config = dict(
    arch='unet',
    dataset='larger renderings of crowded toy scenes',
    train_examples=90422,
    objective='v',
    weight_standardization=False,
    blocks_per_level=3,
    lr=0.0019,
    grad_clip=0.5,
    decay_fraction=0.3,
    warmup_steps=370,
    weight_decay=0.3,
)
Rows from block 7 of a small image diffusion model, named by matrix and row number. Rows with one number belong to one channel. Each number is 128 + 32 x the weight over its row's rms, rounded and kept within 0 to 255. All counts start at 0.
After each channel's rows are labels from the 100 images, of 14848 (inputs lightly noised), where the channel reaches its highest value: "strongest on" is what is common among them; "colour at peak" is the nearest of a few named colours to the mean colour under the peak. Only what is clearly more common there than usual is listed. The data: larger renderings of crowded toy scenes.
# convs0: first 3x3 conv (model.mid.0.convs.0.weight, 192x192x3x3, each kernel summed), inputs 96-191
# convs1: second 3x3 conv (model.mid.0.convs.1.weight, 192x192x3x3, transposed, each kernel summed), outputs 96-191

convs0.157 [ 43  99 169  84 100  76  94 148  65 112 134 146 125 106 103 119 116 128  36 123  50 127 113  89 124 112 157  90 165  96 117 120 119 106  99 128 129 101 111 102 136 109 109 134 149 108 130 141  92 126 120 149 131  46 187 170  96 168 111  87 133 145 115 154 152  78 145 131 163 129  95 120 133 117 138  74  89  46 123 128  85 104 106 146 121 118  99 142 124 136  18 164 149  94  93 129]
convs1.157 [155 101   3 102 138 146 108  82 147  93 124 118  75 116 166  49 108  77  96 130 135 109 120 147 150 100 108 158 147  60 146 100 161 100 149 129 134  78 145 134 139 139 153  52 102 152 118  96 141 104 120 137 150 161 126  82 141  71 189 140 139 135 101  73 127 160 129 176  91 178 125 111 141 134 110 116 166 141 132 131 172 123  68  93  75 109 147 102  95 118 182 100 188 146 158 104]
strongest on: light from behind the scene
colour at peak: grey

convs0.14 [157 101 178 118  98  96  98 109 137 113 110 117 120 120  87 111 124  68 137  70  77 121 102 110 118 126  84 117 122  43  99 113 125 141  83 113 110  80 132 155 113 135 107 150  89 134  67 104 106 142 102  94  98  93 109  80 139 155  35 115 135 113  93 115 137  60 114 145 120 105 150  89 102 101 109 182 114 113 120 115 119 141  95 113 131  98  97 132 139 113 144 128 146 102  62 122]
convs1.14 [138 134 128 181 106  94 159 170 174 148 137 120 141 162 112 102 162 139 142 181 156 152 156 161 200 152 114 136 121 136 121 119 206 132 142 169 144 111 151 138 196 149 164 123 136 111 150  93 144 155 130 102 142 174 120 169 103 244  94 149 183 138 126 106 131 177 170  93 120 107 132 164 134 163 120 119 194 119 178 156 102 168 182 124 121 154 229 178 129 116  96 144 140 119 137 159]
strongest on: count: two
colour at peak: black

convs0.106 [137 133 140  96 119 113 143  99 119  98 140 118 129 102 117 107  94  93 152 109  99 109 118 145 135  98  90 145 158  37 126 125 120 153  78 102  82  65 127 139 117 142 127 122  96 173  57 103 150 104  92 152 124 123  85 109 140 174  35  85 118  96  70  82 101  59  84 129  92 110 112 123 122  78  95 104 133 125 121  88 149  97 102  86 102 102 123 111 120  84  95 106 128 127  79  95]
convs1.106 [183 134 129 173  89 123 168 153 121 174 114 147 141 118 120 144 174 116  86 149 101 118 100 120 145 125 169  71 126   9 127 161 159 101 157 133 149  18 125 107 166 147 164  98 118 125 154 122  94 162 147 107 131 137 132 164 161 255  85 112 176 125 105 103 105 109 137  86 104 101 143  85 110 177 162 148 122 110 100 151  75 143 164 129 103 134 210 157 163  84 129 150 132 146 144 138]
strongest on: count: two
colour at peak: cyan

convs0.139 [117 123 157 133 126 173 136  79  64 143 122 149 119 107 117 165 133 145 113 145 159 137 124 108  85 102 137 124 135 124  96 134 120 163 125  83  34 144 118 123  60 126 162  85 129 169  98 122  97  67 129 102  89  94  93  62  71 155  97 126  79  88  86  68  93 112  94  97  91 120  73 110 129 123 126 121 120 149  89  97  54 115 108 121  87 127  77 105  85 121  80 102 112 116  88 120]
convs1.139 [126 155  35  76 135  81 127 136 144 107 144 146 113 150 154  81 136  79  91  92 128 132 106 171 144 125  75 138 175 120 154  99 142 130 124 133 169  73 113 117 188 153 122 160 107 107 117 116 169 155  87 154 120 150 128 168 161  13  85  80 166 131 135 120 150  75 112 126 115 124 171 135  93 121 118 106 144 104 150 117 157 110  92 141 125  66 169 133 114 129 171 139 122 130 134 117]
strongest on: its colour: blue
colour at peak: pink

convs0.50 [ 25 132 105 112  98 158 107 162 105 146 103 124  84 118 110 120 127 139  32 170  56 139 109  83 163 128 175  88 166  83 152 111 107 122 141 105 141  93 108 108  56 112 117 154 123 117 130  99 108 123 130 145 141  84 146 102  85 156  88 115 111 136 148 137 144 146 146 134 144 122  94 129 102  96 135  71  91 102 132  96  73 148 146 107 161 128  73 123 136  84  81 170 112  90 111 142]
convs1.50 [176 116  41 113 126  71  99  91 139  80 101 131 146  91 131  59  89  83 127 103 141 117 124 171 109 111  83 143 126 181  87 115 147 122  98 124 126 119 108 170 173 156 115  96 147 113 130 126 145 124 101 127  89 160  88 127 145  49 165 136 179 130 121 103 115 100 103 126 107 152 141 127 124 144 121 210 166  90 160 141 153 113  48 144  55  99 162 116  65 156 201  79 160 172 171 103]
strongest on: its colour: red
colour at peak: brown

convs0.114 [136 103 139 111 123  74 144 123  69 111 142  88 128 121  74 105 117  93 163 104  86 124  77  85 125 146 105  57 142  49  74 153 132 148 108 102  59  91 104 104 157 105 114  92 112 123  85 102 106 139  95 118 104 131 117 159 121 172  66  97 133  98  99  75 115  78  86 100 102  83  97  94  57 105 110  63 106  97 127 121 133 120 103 128 108 130 108 116 119 104  97 121  85  86  79 114]
convs1.114 [139 172 120 152 120 137 162  95 153 146 139 165 164  88 190 152 139 127  85  88  74 130 162 163 129 109 129 194 163 156 157 130 119 117 136 149 144  94 151 188 111 174 160 130 141 136 177 163 145 167 149 177 135 105 134 102 125   0 103 133 152 100 131 126 114 111 156 121 142 112 145 109 192 139 136 169 116 132 145 113 118 106 153 121  87 111 120 170 150 157 136 123 119 130 147 102]
strongest on: its colour: purple
colour at peak: green

convs0.125 [ 57 103 107 128 119 169 123  96  71 135  86 154 120 111  94 127 116 139  64 167 121 122 115  46 115 129 131 109 159  76 119 103  91 140 112 108 102 114  98 108  26 107  88 125 123 116 119 108 108  87 124  79  89 101 119  63 105 164 100 133  71 118 122  93 115 135 130 137 107 132 108 119 125 118 143 110  80 120 131 139  56 148  88 116 126 120  48 101 125 144  65 135 120  99 105 117]
convs1.125 [174 134  53  49 102  88 137 111 116  90 153 113 118 136 163 109 121  75 104 101 104 142 100 165 134 105  99 137 129 146 118 144 143 142 128 129 126  76 123 112 186 162 159 103 115 131 100 100 186 172 101 167 128 156 114 166 156  63 115  85 172 132 132 123 138  88  88 100 125 134 145 144  66 111 104 144 184  91 169  97 150 108 133 166 112 104 176 124  79 119 173 111 131 170 142 133]
strongest on: light from the left
colour at peak: pink

convs0.65 [133 129  27 114 111  88 146 103  75 119 126 176 141 123 149  91 120 159  87 175 171 131 145 113 135 133 187 119  89 152 106  89 196 103  90 155 174  99 107  78 170 131 137  66 145  98  98 110 127 119 140 150 103 131  96 111 134 129 191 152 155 172 117 134 159  87 134 121 133 172 113 130 151 113 109 129 146 125 110 173 134 179 110 129 115 122 159 102 112 158 100 133 140 132 166 105]
convs1.65 [157 133  89  75 111  82  92 126 108  89 136 136 106  70 146  87 117  99  81  92  75 126 123 124 136  97 126 143 139 108 152 131  73 129 129 131 110  99 146 121 116 133 144 125 128 144 120 116 127 157  99 149 136 156 109 125 151  12 138  95 135 116 113 142 115 119 101 148 128  98 168 111  75 126 139 150 121  86 161  84 160  89  85 118 105 109 134 143 139 148 171 119 122 150 102 118]
strongest on: light from behind the scene
colour at peak: black

convs0.57 [116 146  69 145  77  58  95 149 134 130 109 150 119 120 127  23 138 108 144 177 115 100 101 149 199 132 208 112 152 144 131 161 167 108 128 158 141 141 123  98 191 113 141  56 174 100  90  68 124 137  98 169 128 142 161 120 140 117 174 125 166 176 155 150 148  94  91 141 140 179 184 128 106  83 115 115  84 108 119 170 125 183 155 147 164 131 132 153 158 132 117 172 165  91 136 144]
convs1.57 [101 115 127 110 175 111 141 106 162  95 128  53  94 118 117 176 116 144 140  29  98 122 144 130 116 150  44 143 128 134 116  95 111 127 164 118 158 137 140 127  72 143 136 175 124 110 179 178  83 155 125  89 121 120  86  96 114   0 139 138 130 118  79 156  95 123 195 127 160  90  91 120 184 166 127 119 103 145 126 105 197  59  90 115 105 145 107 138  99 149 139 141 143 161 140 135]
strongest on: white object; its colour: white
colour at peak: grey

convs0.7 [120 131 185 110 105 171  93 104 157 125 116 141 114  72  95  97 136 119 136 129 126 126 116 123  89 104 131 131 145 119 108 111  44 142 132  85 135 123 108 168  91 145 183 122 101 166 147 143 114 128 141 145 143  92 123 172 100 124 124 108 149 114  76 115 151 105 142  94 142 112  68 138 178 123 101 146 128 143 128 135 126 104 138 119 103 116 168 144 160 118 142 104 136 110 123 115]
convs1.7 [175  95   9  77 120  88 150  91 147 103 114 141 136  75 195  69 104 102 102 132 128 129 129 142 133 107 115 117 149 129 107 118 122 117 111 121 107 103 115 154 142 119 116 114 124 155  92 103 131 160  92 152 145 158 127 119 141  70 176 113 132 124 110  97 135  88 106 124 102 137 154 126  41 105 129 115  68 117 117  97 128 111  98 136  99 110 111 117 130 118 134  77 121 111 162  74]
strongest on: light from behind the camera
colour at peak: brown

convs0.172 [143  63 149  29 120 150 126 148 116  96 142 154 120  91 103 105 107  67 108  81 105 128  67 154 113 136  58 105 163  96  92  67  70 132 148  82 161 105 149 159 146 156 155 128  72 165 130 142 106 131 124 126 124 147  99 115 140 114 130 115 124 116 102  96 140  94 117 111 133  95 102 111 125  89  91  81 144  87 109 126 121  80 153 162 117  98 102 138 175 113  99 143  95 117 144  96]
convs1.172 [199 144  71 118 121 131 128  85  84 123 153 113 159  92 168 115  96 137 124 200 140 146 194 138 146 119 152 169 150 127 160 166 126  76  92 170 100 101 161 140  95  81 118 144 168 138 103 118 160 119 111 193 149 191 125 131  99 144 180 118  82 175 123 125 149 117 132 150 117 149 129 145  90 105 129 167 126 104 128 100 160 150 138 114  91  87 135 126  43 145  99  94  91 127  84  77]
strongest on: its colour: red
colour at peak: black

convs0.91 [153 142  78 118 169 116 139 145  73 119 169 156  88 176 142  68 159  93 114 166 163  82 152  66 144 142 118  99  95  79 136  86 133 139 133 169 144  64 109 126 117 109 134  80 143  85 107 111  88  77 124  71 112 100  69 106 161 124 122 123  83 133 148 153 116 128 123  91 137 135 152  79 100 158 130 123 131 117 144 148 129 150  62 146 157 110 115  76 127 146 114 130 148 155 120 139]
convs1.91 [146 140 153 201  85 158 158 149 155 197 121  97 153 135 139 177 144 171 114  39  94 183 140 153 114 137 150 167 124 167 129 158 184 130 102  74 173 178 131 153 128 141 154 175 104 137 126 115 123 175 132 156 136 143 115 166 131  30 118 128 161 132 120 110 132 111 129 133 131 125 154 165 158 104 125 129 179 123 154  88 132 114 188 116 128 164 137 109 115 111 165 171 147 168 199 152]
strongest on: its colour: black
colour at peak: green

convs0.142 [ 91 145  87 100 138 118 137 131  26 105 136 126 131 109 141 161 123 160  97 159 182 122 151  56 111 125 105 130 105  55 146 119 136 142 134 121  79  66  96 112 133 144 107  44 140 133 134 144 141  86 130  89  98 148  87  61 135 134 174 114 116 124 111 135 112  84 122  80 112 118  81 127 121 143 138 124 219 134 115 146  99 115 121 110 115 110 145  68  98 157 118 172 118 185 150 110]
convs1.142 [152 107  50  85 138 148 111  96 118 134 138 171 119  92 195  88 147  88  91 135  81 139 106 187 141 120 161 144 129 121 153 111 116 139 120 128 100  85 162 120 106 150 169  74 130 180  93  90 160 112 105 160 150 159  87 112 134  41 173 109 138 116 109  85 102 108  99 156 104 128 134 108 101 115 129 151 149  91 144 132 144 116 108 124 117 121 170 158 129 108 156  94 153 123 120 112]
strongest on: light from behind the scene; its colour: black
colour at peak: black

convs0.110 [111 111  20  67 118  48 126 156  68 104 138  91 124 101  92  76  98 106  94 141  81 115  93  91 180 124 114  75 175  34 115  87  93 107 130 131 151  54 121 108 168 113 109 105 115 131 108  95 113 154 108 110 141 113 144 168 108 154 120  84 130 138 104 125 149 104 116 128 147 102 158 123  54 102 122  79 121  80 118  96 104  88 121 115 143  98 105 131 174 112  86 152 102 138 140 114]
convs1.110 [184 132 118 112 118 154 134  53 142 124 146 132 147 111 184 115  99  88  98  44  73 118 132 161 112  68 111 194 114 166 128 122 176 149 126 139 102 134 146 190 113 196 181 103 141 163 145 156 203 159 145 175 160 153 137 154 153   5 127 133 180 125 135  84  90 112 117 119 118 147 164 132 184 157 117 185 183 119 180 121 155 132 140 130  59 123 157 119  91 155 174 101 134 168 144 110]
strongest on: light from behind the scene
colour at peak: black